From a checkpoint of a small segmentation model.
Model: 12.9M parameters, encoder width 192, decoder widths [32, 64, 64, 64].
Data: 50862 training examples, 7.4 epochs.
Rows from block 0 of the decoder of a small segmentation model, named by matrix and row number. Rows with one number belong to one channel. Each number is 200 + 20 x the weight over its row's rms, rounded and kept within 0 to 999. All counts start at 0.
Before each channel's rows are labels from the 100 images, of 14976, where the channel reaches its highest value: "lies over" is the class under the peak. Only what is clearly more common there than usual is listed. The data: close-ups of made-up surfaces with and without defects. In brackets: how many of the 100, against the usual share in percent.
# convs0: first 3x3 conv (decoder.mid.0.convs.0.weight, 64x64x3x3, each kernel summed), inputs 0-63
# convs1: second 3x3 conv (decoder.mid.0.convs.1.weight, 64x64x3x3, transposed, each kernel summed), outputs 0-63

lies over: dent (54 vs 0.4); stain (44 vs 0.6)
convs0.36,205,159,189,186,216,173,166,183,204,208,202,169,206,217,209,222,198,207,192,197,184,218,205,180,183,188,215,208,175,174,210,202,169,212,221,180,199,184,221,210,208,212,209,178,185,189,156,121,188,158,200,203,200,190,203,206,200,194,218,230,205,185,217,213
convs1.36,242,210,216,158,226,180,181,193,172,213,220,239,204,152,209,188,203,206,180,197,230,218,195,222,179,199,186,206,232,185,207,195,202,232,202,224,210,192,203,214,225,216,210,197,241,216,218,174,199,195,198,201,210,190,192,237,210,213,197,221,177,178,207,165

lies over: stain (97 vs 0.6)
convs0.39,194,197,207,222,214,208,175,189,189,205,201,196,204,161,184,220,205,214,172,186,202,236,203,182,143,169,188,169,188,214,208,201,197,201,186,207,191,174,203,172,199,199,218,187,199,195,204,142,227,201,197,206,200,219,221,248,195,181,191,201,197,198,178,150
convs1.39,211,191,198,154,177,184,206,208,193,181,222,230,211,137,223,217,210,204,207,222,212,206,223,185,168,183,180,233,171,187,193,191,159,209,186,218,224,192,222,234,205,181,199,185,238,210,223,191,199,172,191,211,195,218,183,199,211,197,212,174,211,199,192,194

lies over: smear (73 vs 0.6)
convs0.18,192,231,211,186,205,192,184,229,165,159,202,196,200,237,169,164,192,195,203,200,193,202,178,196,201,196,188,188,203,176,227,200,219,178,206,211,195,212,188,149,202,193,186,150,190,177,161,211,184,157,201,204,200,206,210,205,200,205,211,180,205,203,152,199
convs1.18,188,184,206,227,147,202,189,189,218,184,207,193,199,190,240,277,208,226,180,200,196,203,199,185,189,210,215,244,196,203,195,202,198,252,193,169,210,170,196,203,190,206,197,191,211,215,185,186,228,205,199,197,186,220,191,221,201,200,230,215,191,203,201,180

lies over: smear (77 vs 0.6)
convs0.4,244,171,212,201,229,173,188,163,201,235,202,205,213,168,204,207,204,242,204,197,169,232,211,214,182,233,209,226,207,190,224,199,168,216,214,215,197,227,219,248,204,201,203,213,223,210,214,200,192,203,200,199,200,200,200,207,195,157,179,228,205,210,220,189
convs1.4,164,222,166,200,180,207,199,224,230,228,193,206,184,198,185,206,204,224,177,177,220,202,208,176,191,186,201,188,181,199,191,181,171,208,175,202,208,205,222,215,192,159,216,218,192,200,190,204,223,196,173,204,184,229,188,204,188,181,176,135,208,169,186,162

lies over: smear (96 vs 0.6)
convs0.9,243,201,248,210,188,214,194,198,193,214,205,200,204,239,212,228,206,196,182,193,191,229,182,202,206,204,208,216,204,182,236,203,219,202,203,221,207,223,251,181,200,190,156,160,208,200,206,223,156,174,199,199,200,204,195,202,199,179,198,200,230,175,218,230
convs1.9,194,208,210,207,145,200,170,187,230,192,189,225,213,198,182,241,207,216,150,187,209,218,195,198,182,206,222,198,200,217,175,207,176,235,216,179,220,185,194,210,166,177,221,205,203,224,192,174,210,195,199,188,173,228,171,228,176,193,226,197,184,204,222,203

lies over: stain (82 vs 0.6)
convs0.7,221,233,210,231,222,218,227,230,211,207,200,206,203,226,226,197,200,240,177,198,237,208,223,209,161,230,179,196,204,237,212,208,209,198,202,215,214,214,213,203,204,207,211,207,195,204,215,261,223,256,200,206,200,213,203,174,199,197,225,199,204,203,190,198
convs1.7,204,194,207,164,189,214,218,187,200,207,200,209,209,123,186,190,193,200,209,213,221,203,217,196,171,185,191,193,197,198,205,184,160,215,199,191,216,173,231,231,226,184,200,229,204,238,196,138,229,203,196,185,201,202,201,210,194,186,183,194,198,199,178,187

lies over: stain (31 vs 0.6)
convs0.31,202,211,184,253,221,213,217,212,216,231,191,215,191,207,168,183,203,205,225,205,192,171,220,191,154,166,190,195,188,267,206,208,200,199,197,197,224,202,193,202,202,216,247,245,204,200,221,193,203,190,201,207,200,202,236,221,196,212,194,211,209,205,204,188
convs1.31,193,216,207,177,224,232,216,226,199,192,167,221,224,127,182,195,196,202,216,193,208,197,194,198,147,192,192,196,161,196,221,182,161,199,196,187,210,180,243,220,209,196,190,241,219,213,196,196,187,211,180,201,218,194,205,202,183,199,200,199,201,180,202,194

lies over: smear (46 vs 0.6)
convs0.33,219,196,182,207,238,193,214,206,209,198,209,170,205,254,191,179,202,203,251,195,180,153,192,179,242,207,200,200,165,197,237,200,186,160,198,201,209,198,191,209,208,218,226,227,193,199,191,235,176,210,200,198,200,172,186,177,201,202,183,188,217,203,191,187
convs1.33,190,198,170,208,189,237,212,169,219,176,214,224,171,166,189,225,210,217,187,212,200,167,207,206,189,190,190,243,215,196,179,177,182,200,169,220,179,196,211,198,175,191,236,236,200,224,197,191,210,209,196,183,204,211,178,164,186,170,179,183,178,193,232,211

lies over: smear (33 vs 0.6)
convs0.52,187,226,216,200,202,210,237,220,210,197,200,215,196,193,209,199,211,261,200,201,200,207,197,210,209,213,192,218,199,210,212,206,181,221,193,196,204,219,227,208,197,200,200,261,232,199,219,241,225,241,201,203,200,191,195,162,199,180,181,173,211,190,176,153
convs1.52,166,198,197,212,231,190,228,211,229,221,218,200,211,190,187,218,186,210,187,193,215,194,221,212,179,181,173,191,163,180,220,205,157,186,203,195,179,150,232,221,213,186,208,214,197,205,209,158,242,229,210,202,210,186,194,172,171,191,185,206,210,189,181,184

lies over: smear (34 vs 0.6)
convs0.62,177,159,182,183,199,219,193,182,220,189,200,209,212,166,178,194,207,191,253,196,187,149,173,188,232,191,203,197,207,201,213,201,208,171,195,201,209,201,198,193,199,200,196,134,190,202,205,208,190,167,198,199,200,195,193,182,200,154,193,208,201,198,245,217
convs1.62,209,241,160,164,181,191,190,206,213,206,214,224,226,202,178,213,224,191,163,187,205,204,194,202,193,236,225,217,186,183,174,197,205,211,245,197,192,174,245,225,188,204,244,225,206,190,198,182,203,200,224,217,232,177,205,211,194,212,208,188,178,194,184,197

lies over: smear (100 vs 0.6)
convs0.23,208,218,212,221,176,166,194,161,206,196,200,193,189,221,186,201,201,205,222,200,201,147,164,203,212,198,230,203,203,225,215,202,183,197,210,188,202,224,196,204,200,200,143,162,205,206,186,222,182,159,202,206,200,169,177,183,200,159,180,197,196,202,198,237
convs1.23,193,233,171,195,188,208,197,245,211,216,217,215,209,187,200,234,216,207,191,195,175,200,213,171,191,194,224,218,158,214,174,189,198,224,168,186,205,172,233,222,179,185,207,197,201,234,191,183,233,189,196,207,189,201,175,206,239,193,212,184,154,180,194,180

lies over: smear (100 vs 0.6)
convs0.49,185,202,191,251,182,213,218,200,185,210,218,156,194,202,192,196,205,198,252,201,194,148,153,193,225,191,207,194,196,224,206,199,172,191,199,196,228,219,200,197,196,197,191,153,199,204,185,246,176,179,198,197,200,179,201,187,201,187,165,204,189,204,197,207
convs1.49,186,209,184,208,197,224,209,177,210,207,215,183,188,167,217,216,210,225,182,173,182,188,255,172,207,188,195,217,163,200,202,188,213,207,210,189,198,175,210,222,167,190,223,218,196,197,193,179,231,222,216,213,176,195,145,203,232,176,215,168,177,198,190,197

lies over: smear (53 vs 0.6)
convs0.41,209,216,239,150,178,182,212,165,174,192,200,221,207,218,156,192,174,183,197,196,185,215,181,197,212,214,190,217,200,184,207,190,239,200,198,199,206,184,261,163,204,207,209,242,209,189,206,219,191,169,199,207,200,186,189,211,201,211,189,214,201,193,194,165
convs1.41,183,178,196,222,201,210,195,211,218,203,186,201,191,170,194,222,183,210,207,181,219,165,217,164,217,222,200,202,186,261,184,174,183,226,193,204,197,191,187,244,185,174,213,227,195,205,188,230,208,199,162,168,184,228,179,231,196,200,216,183,178,209,211,190

lies over: smear (37 vs 0.6); stain (26 vs 0.6)
convs0.50,222,165,196,173,214,169,235,187,184,202,200,201,192,186,223,191,178,203,218,222,231,204,209,173,287,188,229,207,158,211,195,191,202,197,213,216,189,202,181,184,202,214,203,210,185,191,165,207,213,199,201,201,200,210,188,204,194,229,198,173,211,204,179,210
convs1.50,177,220,165,198,198,225,174,189,189,219,225,199,188,234,199,221,209,210,200,163,195,151,211,196,186,204,201,210,190,187,192,177,204,200,220,183,163,189,209,189,174,186,253,214,172,167,203,204,192,235,211,190,204,170,169,183,200,182,187,174,170,188,199,203

lies over: stain (41 vs 0.6); dent (28 vs 0.4)
convs0.54,197,216,199,210,222,215,189,209,215,210,199,157,214,178,194,218,200,210,209,190,186,226,213,174,187,186,220,213,198,156,249,198,177,235,197,193,199,137,196,217,201,216,190,218,197,209,204,142,216,216,198,203,200,193,205,219,200,206,199,212,206,200,232,164
convs1.54,197,210,194,175,194,206,224,187,209,192,182,234,188,172,230,216,199,180,225,193,213,236,240,227,220,180,163,206,175,192,182,189,198,196,177,216,204,191,230,220,196,192,214,197,210,159,206,206,209,195,189,208,173,204,217,140,197,198,192,208,184,154,212,214

lies over: stain (57 vs 0.6)
convs0.43,221,207,184,226,204,237,171,166,210,215,199,162,200,178,188,215,212,202,173,205,204,193,182,206,172,231,241,199,207,177,209,206,143,238,204,192,205,166,225,203,201,203,169,189,217,192,214,154,221,189,197,195,200,176,196,184,201,192,190,220,196,205,214,212
convs1.43,195,206,158,207,202,206,179,203,164,202,225,151,191,181,179,200,201,190,163,203,181,148,162,182,200,204,203,214,194,188,215,207,192,213,201,189,201,196,201,198,199,213,203,200,209,199,207,212,189,183,221,198,199,214,135,212,214,158,184,152,192,212,184,198

lies over: stain (43 vs 0.6)
convs0.3,225,186,183,189,170,243,200,195,223,226,200,208,191,269,197,192,196,199,228,198,194,185,214,194,192,213,212,207,170,209,156,189,199,209,217,196,190,174,200,232,203,220,201,233,177,202,229,199,161,212,198,184,200,198,205,189,198,240,182,215,221,186,178,214
convs1.3,210,169,214,172,144,190,173,191,199,169,187,230,190,215,211,201,195,214,220,188,222,181,193,170,244,197,234,211,198,227,184,185,210,207,201,201,211,232,179,207,189,188,214,235,199,185,179,188,190,188,171,192,173,221,190,226,189,218,210,206,171,217,230,205

lies over: stain (51 vs 0.6)
convs0.45,195,232,192,207,165,201,157,240,188,204,200,186,187,231,182,212,202,195,209,196,183,193,197,155,237,181,215,196,157,206,192,188,232,165,190,185,189,189,207,191,199,199,182,199,144,190,204,158,197,190,191,203,200,191,207,181,198,228,216,192,189,223,180,214
convs1.45,216,204,185,171,231,187,219,158,205,210,206,209,204,195,256,194,222,210,194,210,190,242,193,203,193,200,194,201,227,192,190,220,219,232,199,195,213,185,210,199,178,181,224,184,201,190,228,168,218,193,178,239,201,180,216,160,224,238,190,186,185,182,199,222

lies over: stain (52 vs 0.6)
convs0.53,205,193,215,217,214,189,208,251,193,205,200,198,212,199,243,246,203,205,164,203,227,191,201,197,220,194,228,204,198,208,243,206,194,210,215,200,235,198,201,234,202,187,143,215,171,217,226,182,201,224,200,206,200,193,216,231,200,210,196,202,209,205,233,227
convs1.53,213,218,200,192,219,188,195,177,217,210,211,210,196,162,212,213,202,177,163,222,176,226,205,207,194,177,186,229,195,178,213,213,185,234,188,193,182,178,225,218,214,193,190,174,217,185,216,155,233,193,237,238,172,234,220,191,210,203,199,199,207,174,223,225

lies over: stain (96 vs 0.6)
convs0.5,202,202,224,214,214,238,171,191,190,210,200,204,196,229,253,230,196,208,195,203,195,185,234,196,222,212,189,205,187,186,163,194,175,245,218,182,209,200,201,235,193,182,237,230,226,200,215,217,220,199,196,214,203,196,192,174,197,176,165,209,205,187,220,166
convs1.5,227,203,213,191,192,220,216,176,197,211,222,211,204,175,177,180,214,210,166,210,198,217,207,203,116,208,210,192,217,199,203,207,168,207,226,208,181,193,212,231,207,217,193,185,225,245,216,179,204,214,212,231,208,171,182,212,202,188,212,205,191,184,173,189

lies over: dent (32 vs 0.4); bright spot (30 vs 0.1)
convs0.24,220,247,187,260,186,175,182,206,165,203,200,235,200,167,206,222,193,191,205,184,202,217,198,201,211,199,194,181,184,219,216,200,236,224,230,219,211,189,197,210,202,209,194,210,220,229,210,171,191,247,199,215,199,227,215,224,199,215,198,211,200,216,176,228
convs1.24,196,204,207,172,204,191,207,210,226,179,178,231,206,192,189,200,175,200,217,195,230,221,214,164,229,189,206,221,149,215,219,163,203,216,218,198,218,187,200,223,217,183,232,229,212,193,176,215,214,199,173,180,182,246,212,225,172,223,210,189,212,200,227,209

lies over: smear (39 vs 0.6)
convs0.51,220,191,190,193,222,195,181,183,199,199,199,179,218,217,221,193,206,204,175,202,211,183,202,233,217,212,233,229,227,184,187,196,178,157,201,202,211,269,213,189,200,201,176,157,215,186,213,233,170,176,204,204,200,163,184,180,206,195,199,201,196,211,197,236
convs1.51,208,192,203,174,229,219,205,171,198,195,213,174,189,165,198,203,199,219,206,191,240,220,188,177,187,172,202,229,165,213,162,180,184,240,202,198,204,207,208,231,208,190,190,215,161,242,176,215,228,216,223,191,193,217,164,203,211,181,202,187,214,185,181,198

lies over: smear (44 vs 0.6)
convs0.17,202,198,160,175,170,197,192,218,173,204,198,156,200,220,161,202,205,204,204,189,172,212,179,201,200,223,218,194,186,219,236,201,183,177,181,212,223,223,198,170,182,225,176,208,249,209,217,208,157,186,200,196,200,182,210,183,200,163,197,210,204,223,214,219
convs1.17,178,199,200,194,248,196,181,225,211,161,184,214,196,189,192,204,214,200,195,180,223,216,207,196,189,200,194,234,162,241,202,150,192,206,191,204,192,191,200,201,187,185,206,216,194,176,187,192,196,193,210,177,177,240,214,228,185,181,235,197,208,208,255,218

lies over: dent (39 vs 0.4)
convs0.27,207,177,188,188,216,189,190,216,164,195,199,214,202,144,167,176,204,174,182,187,171,186,203,195,186,226,185,187,201,208,167,198,226,216,192,196,170,186,214,175,198,205,164,144,218,194,203,222,212,199,200,184,200,168,220,188,197,182,211,204,199,205,154,185
convs1.27,223,205,215,154,222,167,202,246,193,182,220,228,222,212,212,219,249,204,191,190,207,213,204,226,197,204,201,201,145,209,214,196,186,192,208,222,229,207,176,222,214,202,214,198,211,191,206,157,190,209,172,218,191,215,180,211,188,215,182,204,189,192,204,167

lies over: dent (30 vs 0.4)
convs0.28,189,153,182,151,218,243,178,211,198,192,199,181,207,180,197,220,223,178,204,195,168,175,199,226,212,186,225,192,235,183,212,199,194,216,202,192,198,232,237,230,186,198,158,197,215,187,206,216,192,200,199,203,200,154,199,188,202,212,196,234,200,199,218,211
convs1.28,222,188,187,193,217,203,188,222,203,213,195,182,190,184,180,205,212,218,193,187,210,182,185,213,186,192,167,242,177,224,204,208,186,204,214,162,215,189,176,218,232,232,238,243,236,211,192,188,195,201,192,261,177,212,170,197,192,211,199,196,208,185,216,181

lies over: smear (97 vs 0.6)
convs0.2,219,218,187,184,212,197,190,161,216,210,203,227,199,204,173,170,200,210,219,191,234,172,217,239,175,192,215,174,226,179,185,200,198,181,198,210,219,220,248,188,195,204,179,160,200,210,209,218,172,180,203,198,200,146,184,195,201,181,187,215,206,216,195,230
convs1.2,188,197,187,203,165,207,183,205,237,204,158,196,193,214,163,234,194,197,213,203,208,197,224,181,202,211,207,224,176,222,166,181,198,191,206,194,198,205,186,255,185,186,237,208,186,204,201,184,203,239,189,188,150,240,199,209,183,204,189,210,184,184,220,189

lies over: dent (97 vs 0.4)
convs0.35,206,191,182,146,186,215,189,224,218,179,203,177,202,188,171,212,218,186,217,207,154,191,160,213,212,203,198,214,205,174,173,190,208,206,191,192,203,173,250,212,204,216,209,192,231,197,229,201,165,166,201,191,200,171,168,182,197,205,216,208,199,214,175,220
convs1.35,231,177,172,199,245,213,168,242,196,216,196,229,175,202,206,199,227,205,195,157,192,206,196,202,183,209,199,240,177,172,220,217,207,214,195,194,217,218,181,188,206,206,211,216,185,210,196,200,217,172,154,233,172,195,187,210,203,228,206,199,166,187,204,190

lies over: smear (35 vs 0.6)
convs0.32,197,201,179,241,187,218,204,202,201,186,201,227,190,194,204,212,195,192,263,212,174,182,186,199,214,177,173,203,200,251,120,194,217,208,187,187,197,191,186,175,193,192,214,191,214,192,183,179,212,193,200,198,201,229,199,219,200,176,228,204,205,198,204,199
convs1.32,213,232,210,183,210,220,192,196,185,185,155,186,195,243,163,203,203,186,184,187,206,203,187,194,202,206,203,221,203,187,239,174,190,181,236,214,187,210,222,232,193,196,231,212,199,204,196,226,166,221,232,214,213,191,189,209,198,192,177,179,172,174,247,216

lies over: smear (38 vs 0.6)
convs0.34,188,145,180,239,187,174,192,184,181,194,201,185,202,226,192,230,203,191,204,194,193,164,202,176,264,201,203,166,192,195,222,200,193,211,208,196,203,195,203,216,197,207,173,193,182,202,191,193,145,198,199,203,200,199,215,249,209,172,207,206,203,195,215,221
convs1.34,217,236,201,177,230,219,208,204,204,191,212,210,172,194,202,220,265,209,155,202,198,218,206,202,178,211,212,220,165,198,204,200,207,217,186,217,199,230,226,233,193,174,223,196,218,223,210,184,233,184,231,213,197,206,157,186,216,204,203,202,186,184,203,183

lies over: smear (98 vs 0.6)
convs0.61,213,208,191,229,139,205,201,181,208,208,212,216,192,223,190,185,201,198,249,195,190,195,217,192,192,219,239,190,200,226,228,200,173,216,194,198,226,172,213,233,201,199,165,189,212,204,242,145,201,206,200,202,200,201,204,209,203,210,184,188,213,214,191,237
convs1.61,204,198,197,215,244,230,203,205,209,188,179,199,213,209,210,225,200,191,197,174,218,212,219,192,181,195,214,205,144,233,192,202,195,162,226,204,190,242,237,220,183,193,253,213,175,201,186,201,213,214,198,213,184,220,196,205,195,172,232,227,207,190,210,219

lies over: smear (74 vs 0.6)
convs0.6,178,119,211,173,222,194,194,184,213,191,202,195,218,198,190,199,206,208,228,198,169,169,171,199,214,214,227,215,199,202,201,206,192,200,212,203,196,205,210,221,201,201,178,169,206,204,221,211,161,159,199,198,200,214,182,180,201,159,192,205,209,219,239,222
convs1.6,195,229,181,211,183,189,208,184,252,219,205,198,189,205,198,215,219,226,188,206,179,193,213,180,155,189,189,272,191,192,194,220,167,211,216,192,193,179,203,228,209,197,229,193,192,220,204,175,209,219,233,212,205,172,203,196,193,206,176,197,189,169,193,176

lies over: dent (27 vs 0.4)
convs0.30,226,225,211,177,230,194,191,207,222,205,200,152,200,203,196,216,196,197,204,200,230,201,235,197,128,202,210,195,200,153,221,202,149,211,192,214,188,174,213,197,205,201,209,181,205,198,207,190,192,205,199,220,200,154,196,196,202,220,218,212,210,198,171,185
convs1.30,193,180,191,182,156,221,179,173,207,189,192,229,208,184,203,184,240,215,213,226,212,192,204,203,210,205,203,205,188,217,161,199,195,226,184,195,191,203,189,229,174,214,255,240,199,242,209,206,226,176,185,192,177,227,190,206,172,222,188,201,195,184,218,213